{
  "arch": "conformer",
  "n_mels": 40,
  "hop_length": 160,
  "spec_augment": true,
  "hidden_act": "squared_relu",
  "subsampling": 4,
  "width": 192,
  "epochs": 18.9
}
Rows from block 4, named by matrix and row number. Rows with one number belong to one neuron. Each number is 128 + 32 x the weight over the matrix's rms, rounded and kept within 0 to 255. All counts start at 0.
# fc1: first MLP up (model.blocks.4.ff1.fc1.weight, 768x192), inputs 0-63
# fc2: first MLP down (model.blocks.4.ff1.fc2.weight, 192x768, transposed), outputs 0-63
fc1.648 [126 129 106 128 150 128 128 134 128 128 129 127 128 128 130 127 128 128 125 130 147 127 126 129 127 128 128 130 132 128 129 128 126 128 128 129 127 128 128 128 127 128 128 128 128 130 124 104 128 128 101 128 126 134 125 129 128 129 126 128 128 146 128 127]
fc1.649 [128 156 124 128 128 128 128 128 128 128 128 128 128 131 128 128 130 128 127 128 128 128 120 126 128 128 128 128 127 128 128 124 128 126 128 131 109 128 129 127 128 128 127 128 128 128 126 131 128 127 128 128 125 128 127 128 128 166 128 128 128 128 128 127]
fc1.650 [128 128 128 133 134 125 128 129 128 128 128 100 128 128 128 126 128 129 125 127 129 128 128 128 129 128 128 128 128 128 126 128 129 128 128 128 130 128 126 129 129 128 128 128 127 126 128 128 131 140 128 128 128 127 127 129 110 124 128 133 128 128 128 124]
fc1.651 [136 127 132 128  98 249 113 100 129 133 141 136 123 127 129 127 194 120  49 128 130 128 114 126 128 127 123 189  37 128  98 124 128  54 128 126 124 194 107 127   0 128 130 116  51 127 127   0 113 136 179  99 185 128  64 127 128 128 131 137 111 129 128   0]
fc1.652 [127 128 255 127 172 128 132 142 129 127 129 166 127 128 123 128  27 128   0 123 128 128 128 112  69   0 125 129 255 128 131 124 129 125  86 140 190   0 217 238 129 128 129 128 129 134 215 114 128 255 162 229 110  93 127 123 124  73 126  30 127 126 129   0]
fc1.665 [129 129 129 128 128 128 127 128 128 128 128 127 127 128 128 128 127 128 127 128 128 128 128 128 128 128 128 128 130 127 128 128 128 127 128 128 128 139 127 128 126 131 129 128 119 128 125 128 131 128 128 128 125 128 128 125 129 126 128 126 128 128 128 128]
fc1.670 [128 128 131 126 131 128 128 142 128 128 129 127 128 128 128 123 128 128 124 128  82 128 128 123 128 127 128 128 127 125 129 128 124 128 125 129 127 125 128 129  51 128 131 127 127 123 128 127 128 128 135 128 126 128 127 133 128 127 128 131 128 128 128 104]
fc1.678 [ 94 138 232 219  16   0 125 130 128 127 123 121 126 130 128 133  18 116   0 219 127 135 126 116 121  82  50 255 126 125 255 181 142 128 125   0  28 128 106 128 129 176 131 132  43 128   0   0 128 155 130 170 120 130 226   0 156 126 205 144 125 222 171   0]
fc1.681 [128 128 128 129 128 126 131 130 108 128 129 128 117 128 128 128 128 127 126 125 126 126 128 128 124 126  96 127 128 128 128 128 165 128 128 129  87 127 126 128 128 128 128 129 126 127 128 125 128 132 128 128 125 129 129 129 129 125 127 127 133 129 128 124]
fc1.682 [128 128 137 130 125 110 135 206 130 125 133  81 128 128 128 129 128 148   0  42 133 126 128 134  39  22  93 136 255  99 169 130 125  92 154 236 127  25 244 128 151 127 178 128 128 129 127 128 128 214 133 128 128 126 125 161 127 126 202 131 129 129 187   0]
fc1.683 [128 128 160 232  76 128 131 185 127 129 255   0 131 128 128 198 126 126   0 128 128 125 119 108   0 200 109 243 153 128 255 145 128 127 128 198 124 123 127  99 101 110 127 129 101 130 239  42 128 129 128   0 107  98  43   0 128 127 177 255 161 125 127   0]
fc1.684 [120 127 255 148 150 122 124 123 132  33 175   0  31 129  68  44 255 122   0  70 125 128  94 168 117 255 127 255 194 127 145 124 182 125 124 255  61 128   0  85  64 125  79 128 176 174 199 123 235 217 120 217  63 130 127 255 119 175 156 255  95   0 126   0]
fc1.688 [128 128 128 128 128 128 128 127 128 128 128 127 126 128 128 118 128 126 127 127 128 128 128 128 127 126 128 130 128 128 128 128 128 128 122 127 128 128 129 128 127 128 131 128 128 128 129 125 128 127 128 128 128 128 128 126 129 128 152 128 129 128 130 127]
fc1.691 [130 130 128 130 127 125 126 129 128 128 129 129 125 128 124 127 128 128  93 128 122 128 120 131 127 128 126 134 128 129 131 128 128  96 128 128 127 127 127 128 128 128 129 128 112 129 127 127 128 128 128 128 126 124 129 132 126 128 127 128  75 128 128 128]
fc1.697 [128 146 123 128 129 165 128 130 138  94 128 128 126 127 128 127   5 126 102 128  90 125 127 129 125 128 128 129 128 123 131 128 140 128 128 128 112 128 129 130 128 132 196 128 128 127 128 128 125 129 125 128 128 128 128 129 131 128 128 129 138 128 135 110]
fc1.698 [128 126 128 128 128 127 127 128 128 128 128 128 128 128 128 128 128 126 123 128 126 128 128 127 125 128 127 129 128 128 128 128 131 128 128 128 130 131 128 128 128 128 128 128 128 120 128 129 128 128 128 128 126 128 128 128 128 125 128 128 128 130 128 128]
fc1.701 [122 128 124 127 128 123 128 133 138 130 187 128 124 127 129   0  76 183   0  98  75 128 124 255  81 127  80 188 129  85 129 133 130 126 125  96   0 213  80  45   0 145 128 127   0 138 255  50 129 255 255 129 125 130 126 126 137 126 255  88  78   0  46   0]
fc1.703 [128 127 127 145 128 127 128 128 128 128 128 129 128 129 128 128 128 128 126 126 127 128 128 128 127 128 126 128 128 128 128 128 128 128 128 127 113 128 128 127 128 128 126 129 126 140 129 124 128 128 126 129 128 129 128 125 157 128 134 128 128 127 128 123]
fc1.706 [103 128 144 173  63 123 133 120 128 249  21 137 137 129 127 155  74 132   0  70 122 132 127  17   0  20 158 201  51 170 255 133 255  44  71 174   0 145   0 175  90 100 104  90   0 128 133  36 129 184 174 130  68 125  91  86 128 116 185 107 128 162 156   0]
fc1.722 [128 125 131 174 127 129 128 134 128 127 129 130 128 127 127 105 127 126  66 127 126 128 128 129  95 127  90 131 129 124 128 127 134   4 127 129 128  88 127 129 125 127 127 150 127 129 181 130 129 128 129 129 124 129 128 162 128 128 116 127 128 129 127 127]
fc1.726 [117 125  95 255 255 127 131 128 129 156  74 126  82 128 175 133 118 129   0 127 132 119 125 255   0  93 125 145 153 123   9 125 131 125 128 198 130 128  85 133 123 127 154 128 161 160 121  85 125 229 127 185 255 108 161 122 132 131 255 255 131 122 128   0]
fc1.727 [127 128  99 146 139 123 127 126 124 141 134 255 128 127 128 127  72 150   0 127  97 128 175 125  96 186 131 130 148 126  74 105 127 129 128   4   0 128 109 127  77 128 128 127 126 127  39 130 127 131 121 132 127 126 128 134 128 168 169 172 128 133 128   0]
fc1.733 [128 125 128 181 128 129 125 127  28 128 130   0 129 129 129  72 128 128   0 129 128 128 127 170 129  13 128 255 129 126 179 126 162 128 104 126  52 141  77 128   0 127 129 128 157 127 128 106 129 127  24 128 129 221 130 127 125 128 201 128 129   5 129   0]
fc1.737 [167 130 138 255 112  95 115  67 136  42 232   0 134 128  89 111  84 159   0 137 127 141 115 187   0   0   0 255 216 131 121 135 101 127 130  76   9 172   0 221 119  72  43 116 214  97 109 120  83 114 120 126 197 185 116   0 128   0 119 122  95  41 127   0]
fc1.739 [101 129 177   0 133 130 116 115  99 123 255   0 102 124 120 185  49 151   0  44 168  73 129 186 103 183  62 255 131 131 127 132 147 131 142  93   0 170  23 110  18 159 153 128  16 155 156 119 132   0 124  89 164 110 129 161 157 191 183 205  80 124 131   0]
fc2.648 [134 129 176 128 129 128  97 128 153 119  98  97 128 116 128 128 129 128 128 129 125 128 128 128 128 126 126 128 128 128  82 128 171 127 128 115 129 128 128  99 131 140 129 128 164 128 129 128 125 128 134 125 128 127 129 131 118 128 128 126 128 128 128 114]
fc2.649 [128 128 127 128 128 128 127 128 127 171 128 126 128 128 129 136 128 127 128 128 126 128 131 128 128 128 128 126 128 129 129  47 128 128 128 126 128 200 128 128 128 128 128 128 128 114 128 128 128 126 128 128 130 128 128 129 126 128 129 129 128 128 128 128]
fc2.650 [128 126 128 128 128 128 128 128 128 127 128 128 128 128 128 131 128 128 129 128 130 128 128 128 128 130 130 128 128 124 128 128 126 128 128 128 131 126 129 129 128 170 128 128 130 124 124 128 128 128 128 105 129 129 123 130 129 128 130 128 129 128 128 129]
fc2.651 [175 210 192 125   0 129 100   0 110 168 128  92 108 127 127  34 190 131  67 126  40  73  54 132 118 129 128 137 126 128 128 131 127 128 128   0  56 128 137  91 124 126  80 238 155 132 142 128 134 128 125  84 110 129 201 127 179 129   0  15 128 127   0  26]
fc2.652 [128 128 128 120 130 131  58 113 108 129 131 166 123 132 108 130 129 127 229 177 173 128 128 105 130 128 198 124 128 129 148  90 128 205 125 239   0 163 156 129 169 128 100 129  83 125 128 131 128  85 129 114 132 128 133 129 255 149 129 127 129 128 173 128]
fc2.665 [128 128 127 128 116 128 128 128 128 128 128 203 128 129 131 127 129 128 128 117 129 128 128 128 126 128 128 128 128 128 130 128 127 121 128 128 128 128 127 128 128 148 128 128 131 128 127 129 127 128 154 128 153 130 127 129 128 128 128 128 128 128 127 128]
fc2.670 [128 111 125 140 128 127 128 129 128 128 128 129 144  95 128 128 130 129 128 131 129 128 127 128 128 128 125 157 127 128 128  35 128 130 125 158 128 129 129 140 127 128 128  58 129 128 127 127 128 127 128  65 128 128 128 129 128 161 128 129 127 142 128 128]
fc2.678 [126 132   3 126 101 255  71 126   8 131   0   0 131 255  67 129  53  67 255 130 154 126   6 193 255 128 125 188 130 255  45 128 130 229 129  98 165 130 255   0 126 126 198 124 152 127   3 174 129 129   0 129 152 200 129 237  75 130   0 192 207 128  34 128]
fc2.681 [127 128 128 129 128 128 129 126 128 131 100  93 128 129 129  67 128 128 149 128 132 127 128 131 134 128 128 136 128 152 128 128 171 131 125 126 128 129 129 128 130 126 132 128 128 131 164 146 156 128 127 128 128 128 128 128 126 128 127 117 128 128 133 127]
fc2.682 [130   0 128 128 155 130 133 130 126 128 143  74 113 128 128 128  90 255 130 128  79  46 219 128 128 129  74 128 127 123 128  11 129 162 127   0 129 128 100 111 129 255 125 104  59 126 135 130 175  64  91 132 128 124 128 129 126 161 127 128 131 127 128 140]
fc2.683 [126 186   0 206 167 130 116   0 255 129 176 199 127 135 130 126 129 169   0  68 220 111 223 186  83  26 107 136  69 128   0 192 139 128 127   5  85 221  26  75 127 127 210 128 117   0  95  84 124 121 130  73 128 150 127  80 173 137 167 128 250  28 151 244]
fc2.684 [ 67 123 113 255 255 205 255  27 255   0 107 113  36  50 153 131 123 123   0 156   0 109  51   0 166 162 154  99 150 119   0   0 255 128 129   0  57 178 255 241  84  93  69 216 147   0  80 125 118 167 196   0 197 255 162   0 255  36 129 255 137 109 123   0]
fc2.688 [132 129 132 128 128 127 128 175 148 123 128  86 124 128 127 128 128 128 128 128 129 131 127 128 128 128 128 127 128 131 125 128 128 128 128 128 128 128 128 164 130 128 128 128 110 129 130 128 128 128 128 128 125 127 129 128 126 111 129 128 128 127 128 128]
fc2.691 [129 128  85 129 124 124 129  87 156 127 108 127 129 129 129 168 170 128 128 124 131 125 128 103 124 137 128  95 125 128 115  95 124 128 130 128  84 128 126 128 129 129  39 128 128 126 127 128 126 128 129 128 129 129 128  83 126 130 128 128 128 127 128 128]
fc2.697 [128 126 128 129 128 127 129 131 123 123 128 127 129 128 112 193 197 167 127  93 129 131 128 185 129 128  38 131 128 128 128 128 128 119 127 128 182 128 128 128 129 128 127 127 140 128 128 128 129  98 128 129 127 124 128 128  45  78 110 127 126 131  64 128]
fc2.698 [128 128 128 144 124 128 134 132 127 130 127 127 132 128 128 128 129 128 125 128 128 128 128 101 129 130 128 129 130 128 128 127 128 128 128 128 128 128 128 128 127 128 129 128 129 128 128 165 128  82 128 129 128 130 124 128 128 129 131 126 128 128 128 129]
fc2.701 [ 88 175 124 128 128 110 129 246 128 255 126 127 129 128 124 129 126  76 128 171   0 127 128 125 249  29 125 174 129 128 126 255 127 128 125 207 162  95 130 130  58 127 128 195 128 255 111  53 128 255 129 187 145   0 128 155 123 130  54 127 127 236 128 187]
fc2.703 [128 128 123 128 128 128 128 130 128 154  98 128 128 128 128 129 121 137 128 124 124 143 129 127 127 128 127 113 128 128 128 116 127 128 128 129 128 128 127 111 130 128 130 127 130 128 205 128 127 128 128 128 126 128 128 129 128 128 127 128 127 128 129 125]
fc2.706 [ 75 124  60 227 179 124 158 227 101 255 222  34 232  87  47 165 224  99 255 157 207  80 137  95 255 183 162 250 121 132   0   0 128 147 128 176  16 255  42 146 124   0 111  26   0 194  51 107 129 255 120  46 128 200 119   0  51   0   0 189  88 209 179  39]
fc2.722 [128 128 128 155 128 126 127 127 202 255 196 186 123 128 128 235 129 128 128 128 129 128 128 129 126 130 129 127 127 129 119 128 127 128 128 126 127 127 130 174 128 128 128 255 129 129 129 128 128 124 128  83 128   0 128 127  72 128 158 210 128   0 128 129]
fc2.726 [ 53  13  21 186 175 109 202  61 105 131 128 155 195   7 187 178 255 131  77 146 255  99 102 130 172 208 129 130 128 125  33  91  19 124 129   0 123 125 128  71 105  85 153  96 124  70 231 128 121 135 165 126 181  64 129 218 255 125   0   3 139  58 239   0]
fc2.727 [129 129 255 204 129 128 180 128  89 111 129 128 129  56 129 106 120  28 128 206 131 127  66 255 128 131 130 123  57 129 160 127 124 128  79 139  55 127 126 129 127 224 128  66 130 255  99 128 127 255 128  42 128 147 131 236 255 125 213 128 108 127  67  77]
fc2.733 [128 128  70 127 129 129 125 137 128 111 255 155 128 127 130 128 128 255 187 129 171 129 128 181 127 129 127 129 119 128 165  52 202 128 128 129   0 128 158 129 128 102 127  93 255 246  87 144  38 127  29 127 129 255 128 237 128 127 136 130 129 126 255 161]
fc2.737 [107  46  68  15 172 196 130 130 109  79 116 255  88 130 231  66  96 249   0 191 183 221 127 203   0  94  92   0 171 156   0 207  97 161 127   0 136  75 241   0 201 132   0 216 166  44 161 165 128 129 250 205 126 255  96  60 227 198 169 255 161 127   0  66]
fc2.739 [126  10 169 253   0  55 202  63   0 213  45 255 125  44 126 169   0 255 189 131 201 118  99 123 116 255 255 255 164 129 233 144 107 132 129  57  60 105  81 240 157  26 116 114  67 143 255 128 234 235  87 205   0 176 108   0 255 224  58 255  76 142 255 254]